From a checkpoint of a small class-conditioned image diffusion model.
Model: 3.84M parameters, 48-pixel images, arch unet, norm groupnorm, activation silu, widths [48, 96, 192].
Training: soap at rate 0.0016, 6700 steps.
Data: trained on reaction-diffusion patterns (Gray-Scott), 95000 training examples, 27.1 epochs.
Rows from block 6, named by matrix and row number. Rows with one number belong to one attention dimension. Each number is 128 + 24 x the weight over its row's rms, rounded and kept within 0 to 255. All counts start at 0. After the name is the row's rms in percent of the matrix's.
# q: attention query, key and value (stacked) (model.mid.1.attn.qkv.weight, 576x192, the q third), inputs 128-191
# k: attention query, key and value (stacked) (model.mid.1.attn.qkv.weight, 576x192, the k third), inputs 128-191
q.10 089 [143 153 139 144 157 131 122 102 112 162 152 131 148 180 126 136 130 161 103 140  85 146 158 119 185 111 119 128 114 137 146 145 133 140 119  90 125 147  65 170 152 148 127  82 116 151  94 163 130 108 115 123 156 159 132 190 117 138 145 157 142 130 119 130]
k.10 092 [131  93 131 122 125 122  64 100  92 138 118  98  96 100  93 144 130 148 140 121 134 112  93 102 124 145 110 148 154 139  97 127 135 121 144 130 159 143 116 104 101 147 115 104 140 199 126 138 129 114 103 134 149 116 151 144 121 164 166 143 132 115 151 138]
q.11 094 [135 158 102 160 153  87 119 168 170 154 120 158 136 143 172 135 130 166 141 141 126 118 130  94 122 167 142 133 121 112 109 167 142 124 141 109 146 147 146 107 124 163 135 148 130  94 127 104 142 127 123 108 146 110  88 146 152 144 126 121  95 175 131 133]
k.11 098 [113 146 115  96 144 130 135 107 146 124 142 142 158 142 136 115 152 100 173 174 134 113 134  86 103 103 117 118 106 162 124 127  69 179 110  96 109 162 128 113 137  97 112 147 166 142 130 125 136 156 102 125 119 148 140 122  90 128 110 132 142 125  91 172]
q.12 083 [169 135 147  98 153 149 139 172 129 129 127 143 151 162 121 105 115 177 109 158 133 139 147 122  95 174 104 123 165  82 119 181  89 131 132 117 121  99 111 127 115 124 157 134 153 141 157 107 174 107 128 145 129 132 104 102 134  92 146 131 136 125 122 139]
k.12 102 [130 138 175 121 105 150 175 132 130 127 144 180 120 113 124 100 111 118 164 176 136 164 107 112 111  93 110 153  93 128 131 127  90  77 125 132 129 143 130 143 105 124 139 167 129  49 121  91 113  96 143 171 138 136 160 100  85 141 145 111 130 166 103 108]
q.13 096 [156 145 108 147 115 154 127 115 124 142 126 111 131  77 172  80 149 162 114 108 160 147 115  99 104 110 149 101 125 132 157  79 106 128 147 126 107 110 117 107 133 164 161 117 125 120 116 175 143 113 119 168  55 118 137 161 137 148 120 115 133 107 143 126]
k.13 090 [167 162 159 137 190 147 112  99 146 178 153 120 108 118 123 131 103 140 101 121  95 134 165  96 125 128 146 142 127  96 138 110 130 114 124 136 146 158 110 124 113 121  99 103 127 116 140  91  68 127 127 149 139 140  64 119 133 138 146 116 158 169 143 126]
q.14 088 [112 120 130 129 105 114 121 126 109 132 107 143 138 102 148 125 129 150  73 117 108 115 156 140 127 137 122  93  92 138 123 136 119 122 167 128  99 130 139  87  85 141 137 150 122 128 134 107 143 114 111 132 130 133 140  94 149 155 101 163  76 143 106 162]
k.14 087 [132 131 124 128 159 117 102 129 123 164 127 164 120 109 131 113 142 143 140 152 129 114 123 124 115  82 121 105  95 136 142 171 134 110  85 123 149 130 156 140 140 111 103 117 138  96 171 133 124 135  23 134 123 145 128 131 113  95 106 117 154 125 109  86]
q.15 085 [150 139 126 109 142 108 156 157  84 129  79 155 141 115 142 172 153 136  77 108 101 169 164 108 127 162 180 141 155 157 142 105 111 112 153 150 112 141 126 121  85 129 147 152  90 122 125 102 158 139 151  77  85  95  99 166 136 108 154 157 138 134 131 102]
k.15 107 [145 118 148 141 146 128 123 150 123 142 137 113 154 164 103 102 134 100 111 109 132 117 141  89 109  90 125 110  95 137 145 163 139 117 100 114  95 143  99 165 112 140  98 142 147 141 122 106 148 142 154 121 195 102  95 124 101 126 134 112 148 134 119 129]
q.16 101 [167 110 126 113 145 128 195 119 127 163 124 136 121 135 130 134 166 156 139  86 108 129 143 125 137 122 130 106 118 119 121 111 167 146 121 111 140 172 131 134 102 155 143 101 126 156 121 148 141 131  84  93 174 152 137 143 124 151 144 131  95 115 172 124]
k.16 101 [126 157 141 162 127 136 145 101 120 167 125  92 122 127  60 136 138  85 130  79 157  98 107  75 119 129 106 138 109  81 119 134 104 119 132 106 148 139 131 136 102 113 141 142 130 141 132 100 195 131 118 136 170 103 143 124 155 127  97 127 142 153 103 145]
q.17 080 [127  99 159 103 118  99 174 110 114 132  85 122  97 114 102 167 105 138 124 122 155  98 115 169 154 132 130 111 110 159 183  83 142 103 165 126 121 119 158 135  95 100 152 145 111 134 134 130 104 142 152 106 181 153 126 147 175 143 107 139 146 188 104 137]
k.17 098 [ 91 146 144  78 148 103 145 147 113 157 119 125 102 123 163 101 169 114 116 123 117 120 155  84  84 142 113 141 140  97 161 118 109  89  90 129 114 118 124 142 105 108 154 151 119 126 130 143 127 128 122 147 141 101 126 128 167 174 178 133 158 160 131 116]
q.18 095 [155 101  57 189 117 114 135 174  79 149 147 104 123 116 115  98 146 146 115 122 141 123 137  99 134 137 141  96 150 137 112 114 149 129 197 109 124 144  96 148 141 143 116  79 109 137 131 118 109 159  92  99  85 115 138 158 151 136 100 114 125  80 136 106]
k.18 107 [127 163 115 125 131 130 140 111 152 147 122 110 111 136 120 134 123 147  94 119 142 129 141  96 116 139 112 142 117 129 161 137  80  97  67 135  95 114 129 155 153 135 132 115 116 102 157  94 106 132 125 112 128  89 120 152 179 158  89 126 169  92 143  86]
q.19 096 [118  92 115 143 129 158 141 137 154 123 114 135 170 134 142 164 112 149 132 104 123 146 179 121 150 134 127 115 117 133 111 163 163 104 131 132 136 170 102 117 118 107 103 152 102  63 131 108 188 171 133 128 139 143 110 120  84 141 111 140 116 112 125  97]
k.19 096 [157 164 115 134  93 119 143 150 175  91 134 142 128  93 112 140 138 138 163 124 117 121 110 131 131 109 127 127  79 111 125 129 133 145 158 157 157 135  82 159 140 111 106 154 118  71 131 123 138 105 167 133  81 165 152  87  86 119  70 106  70 156 124 155]
q.20 095 [130 130 118 168 137 123  74 141 114 128 135  97 117 176 147 117 134 117 164 131 115  91 123 149 119  78 153 129 135 138 119 122 109 160 127  61 127 158 112 124 109 166 142 108  99  93 154 131 115 132 134 125 163 117 117 131 127 137 115 134 122 124 102 159]
k.20 102 [109 117 121 133 117 109 119 152  87 103 138 158 112 126 160  91 131 176 200 165 124 142 105 130 127  96 135 148 120 106 116 124 118 115 148  90 117 145 143 127 112 150 140 166 147  86 130 136 146 142 111 102  73 164 152 129 108 136 119 140 128  94 135 145]
q.21 095 [156 103  85 154 125  79 101 163 159 113 113 123 146 116  84 145 118 141 139 135 147  80 108 107  88 108 142 133 198 148 157 132 139 136 172 178 125 106 152 138 127 139  97 150 116  83 152 127 150 135 110 137 126 114 118 130  88 123 105 133 164 107 174 132]
k.21 082 [122 140 167 116 174 120 147 134 149 153 114 115 154  96  88 130 102 169 109 106 163 154 132 167 195 146 134 138  73 146 121 151 144  99 111  96 131 165 166 146 143 164 148 137 119 130 149 111  89 115 147 106 140 113  90 141 169 143 158 143 122 122 154  68]
q.22 096 [121 135  73 109 143  59 135 172 118 184 118 125  98 105 102 111 126 154 131  78 143  92  87 126 134 150  98 134 120 134 142 139  74 152 152 150 117  98 133  89 141 146 100 143  99 131 150 131 132 127 135 144 121 110 113 127 165 146 158 117 140  70 150 155]
k.22 096 [201 163 139 136 192 126 136  89 131 153 139  99 126  80 101 102  97 116 134 187 103 111 111  88 156 106 116  93 106 176 134 119 132 137 124  94 160 173 174 113 128 121 121 126 148 140 146 107 126 135 111 151 144 132 114 104  97  87 174 147 108 144 113 104]
q.23 113 [151 109 118 172 131  98 119 114 158 100 148 147 125 173 183 111 101 161 115 141 141 128 153 138 113 122 156 157 177 122 163 159 159 118 135 155 103 112 147 122 125 135 122 117  96 108  91 152 143 111 120 115 118  96 124 162 131  98 170  95  90 145 139 134]
k.23 096 [119 114 142 137 112 145 160 172 151 123 105 136 152 130 117 109  79 129 160 139 137 101 143 151 140 141  87 150 121 121  99 118 123 106 125 160 113 143 137 153  99 155 128 121 102 123 110 132 132 115 166 120 130 136 138 120  94 147  80 152 103 124 109 132]
q.24 083 [116 112 126 151 141 105 113 117 100 144 159 135 129 113 119  74 114 101 159 159 116  89 101 108 116 124 133 170 137 171 161 186 132 149 128 132 159 118 124 125 171 126  90  96 157 133 121 118 144 120 121 126 195 111 144 136 127 158  84 133 145 119 119 160]
k.24 094 [120 129 127 175 113 116  74 146 108 123 144 117 195 148 119 156 133 141 141 121 113 125 154 144 151 124 154 124 129 126 115 150 156 121 123 137 135 182 164 101 153 135 147 140 131 123 111 124 114 150 160  86 147 145 110 136 164  97 136 149 110 126 104 134]
q.25 091 [ 96 117 105  91 117 133  77 117 105 135 156 129 151 124 130 123  98 114  55  76 112  96 133 158 124 131 138 107 155 140 136 127 143 122 152 146 126  80 176  96 117 109 102 132  64 127 132 122 155 105 134 120 112 140 161 115 115 133  52 117  98 105 131 107]
k.25 112 [133 131  72 155 149 103 127 132 132 124 129 120 110 129 110 137 110 117 133 124 135 102 108 137 149 131 115 135 164 142 147 123 118 150 167 129 134  83 165 123 154 142 120 117 139 106 114 102 116 105  94 103 147 169 120 152  86 131  85  74 124  77 118 155]
q.26 097 [138 126 142 137 129 115 164 165 118 147 125 124 142 170 131 166 151 151 149  96 151 115 140 126 131 114 169 134 123 131 134 143 115 123 136 107 129 112 114 158 117 126 142 143 131  90 136 115 138 108 116 133 103 128 112 134 122 118 171 156 148  67 127 141]
k.26 107 [160  87  97 122 136 129 104 126 138 107 131 135 138 147 112 169 160 115 127 121 133 100 132 121 163  96 140 125 151 148 105 118 108 132 125 141 170 118 113 124 122 151 130 188 146 129 156 102 113  99 125  84 127 131 146 119  90 147 144 122  93 135 144 141]
q.27 118 [128 135 112 100 121 110 136  92 114 162 152 133 109 138 170 136 133 105 137  90 143  83 133 160 165 137 144 127 153 142 122 125 152 133 108 119 152  97 172 117 133 150 174  91 104 110 136 139 139 122  83 114 150  95 153 133 106 102 130  92 104 121 130 126]
k.27 100 [145 144 123 150 117 113 126 137 166 144  91 155  88 117 100 126 142  90 157 123 141 113 110 148 122 140 150 105 126  94 152 123 151 158 148  97 145 136 147 130 110 131 128 163 129 107 137 134 175 128 110  96 130 124 108 133 104 140  87 129  94  86 118 152]
q.28 084 [111 151 124 118 132 165 121 123 130 155 127  92 163 128 124 106 106 152 137 128 135 159  90 118  86 115 120 137 145 158 115  95 159 124  92 140 115 198 146 142  97 120 136  94 114 131 122 119 100 129 136  86 100  98 139 106 155 146 106 129 145 178 124 153]
k.28 092 [125 121 170 118 114 101 160 171  96 106  98 141 116 110 127  94 156 123 149 131 131 147  93 123 121 163  91 136  91  98 125 118 146  95 174 167  96 162 115 134 101 105 109 100 129 133 140 149 134 187 135 140  98  83 120 141 149 160 135 136 150 116  76 117]
q.29 085 [134 118 121 152 125 144 105 114 141  93 131 100 159 129 136 147 122 165 126 136 169 153 127 139 144 116 130 160 162 120 150 149 124 178 171  92 133 140 169 124  94 123 102 108  91 139 117  97 139 122 131 141  94 115 140 127 117 107 142 160 118 163  93 110]
k.29 091 [131 126 153  89 157 129 108 106 146 128 140 135 115 188 138  87  85 150  97  92 125  96 124 121 101 110 121 137 110 129 119 112 137 118 146 137 132 112  74 143 114 120 106 139 142 146 127 154 146 121 123 125 150 157 140 147 103 147 154 131  92 119 114 117]
q.30 094 [116 156 113 131 101 118 129 122 156 147  92 107 160 138 136 108 128 131 159 135 125  92 120 113 115 114 115 154 118 114 135  62 134 121 159 147 146 134 127 104  92 113 152 120 125 151  93 119 182 104 127 122 141 124 131 165 153 176  83 135 187 128 149 130]
k.30 110 [125 146  88 154 130 129 171 114  82 139 154  96 118 129 149 167 137 116 119 120 124 124 105 160 105 123 145 151 154  91 112  74 133 108 126 128 136 126 152 138  96 142 171 127 107 104 110 102 106 100 126 143 163 152 108 136 109 166 142 137 126 144 159 136]
q.31 095 [139 110 137 118 113 173 105 127 159 160 126 121 163  83 180 144 154 125  85 118 152 115 121 125  91 144 130 144 106 120 116 177 112 112  93 148 139 130 155 129 174 135 128 106 147 132 113  93 156 147  89 124 151 109 106 128 167 113 120 126 148 122 154 118]
k.31 092 [153 150 129 100 120 129 131  95 164 128 148 163  84 111 155 134 160 102 148 108 122 193 154 153 158 110 118 155 143 134 156 101 120 157 126 136  87 162 126 140 157 158 113 103 102 113 131 141 139 150 155 113 102 153 147 145 145 121 118 122 136 143 111 126]
q.32 102 [ 85 108 117 129  99 137 162 133 132 146 154 144 115 130 119 131 159  93 136  89 144 140  96 119 178 166 167 166  97 128  97 135 159 108 143  93 154 110  97 131 156  95 123 118 156 108 122 132 117  98 112 114 155 154 167 130 133 132 120 139  87 109 115 127]
k.32 096 [121 102 153  99 116 130 137 126 116 120 138  85 119 134 100 111 154 157 146 171 113 113 100 130 131 114 153 121 176 140 153 102 122  78 136 123 123 128 138 138 137  95 137  94 111 140 140 128 153 111  93 126 132 126 153  92 127 126  92 128 161 129  87 139]
q.33 104 [131 128 123 135 118 135 163 141 169  94 139 119 142 118 127 171 163  93 145 126 120 146  95 163 155 137 122 142 110 182 167 118 175 128 108 170  84 178 103 117 109 119 112 133 171 112 114 132 122  74 140  90  88  80 115 152 134  97 106 124 129 141 133 156]
k.33 091 [171 142 151 182 143 135  92  92 165 129 107 165 132 128 115 132 115 128 143 136 131 132 153 109 156 101 143  73 155 140 121 101 152 166 120  96 150 102 127  88 117 114 149 141 154 136 149 104 123 130 171 136 149  81 167 112 123 128 110 143 137 111 114 137]
q.34 095 [103 137  91 110  99 102  79 131  99 114 130 113 148 151 152 175 119 178 130  96 165 116 139 153 147  92 142 150 116 130 167 113 124 152 120 139 155 130 147 104 144 111 175 153  72 107 129  75 105 116 135 149 120 147 101 178 159 121 118 156 148 112 137 151]
k.34 098 [130 152 107 129 108 118 121  94 147 107 103 117 114 180 123 154 130 127 136 130 116 143  91 147 142 125 134 109  82 124 145 121 144 113 102 158 200 134 129 107 124  98 208 122 123 134  82 128  97 171 117 148 128  95 110 156 147 101 157 101 141 134 154 158]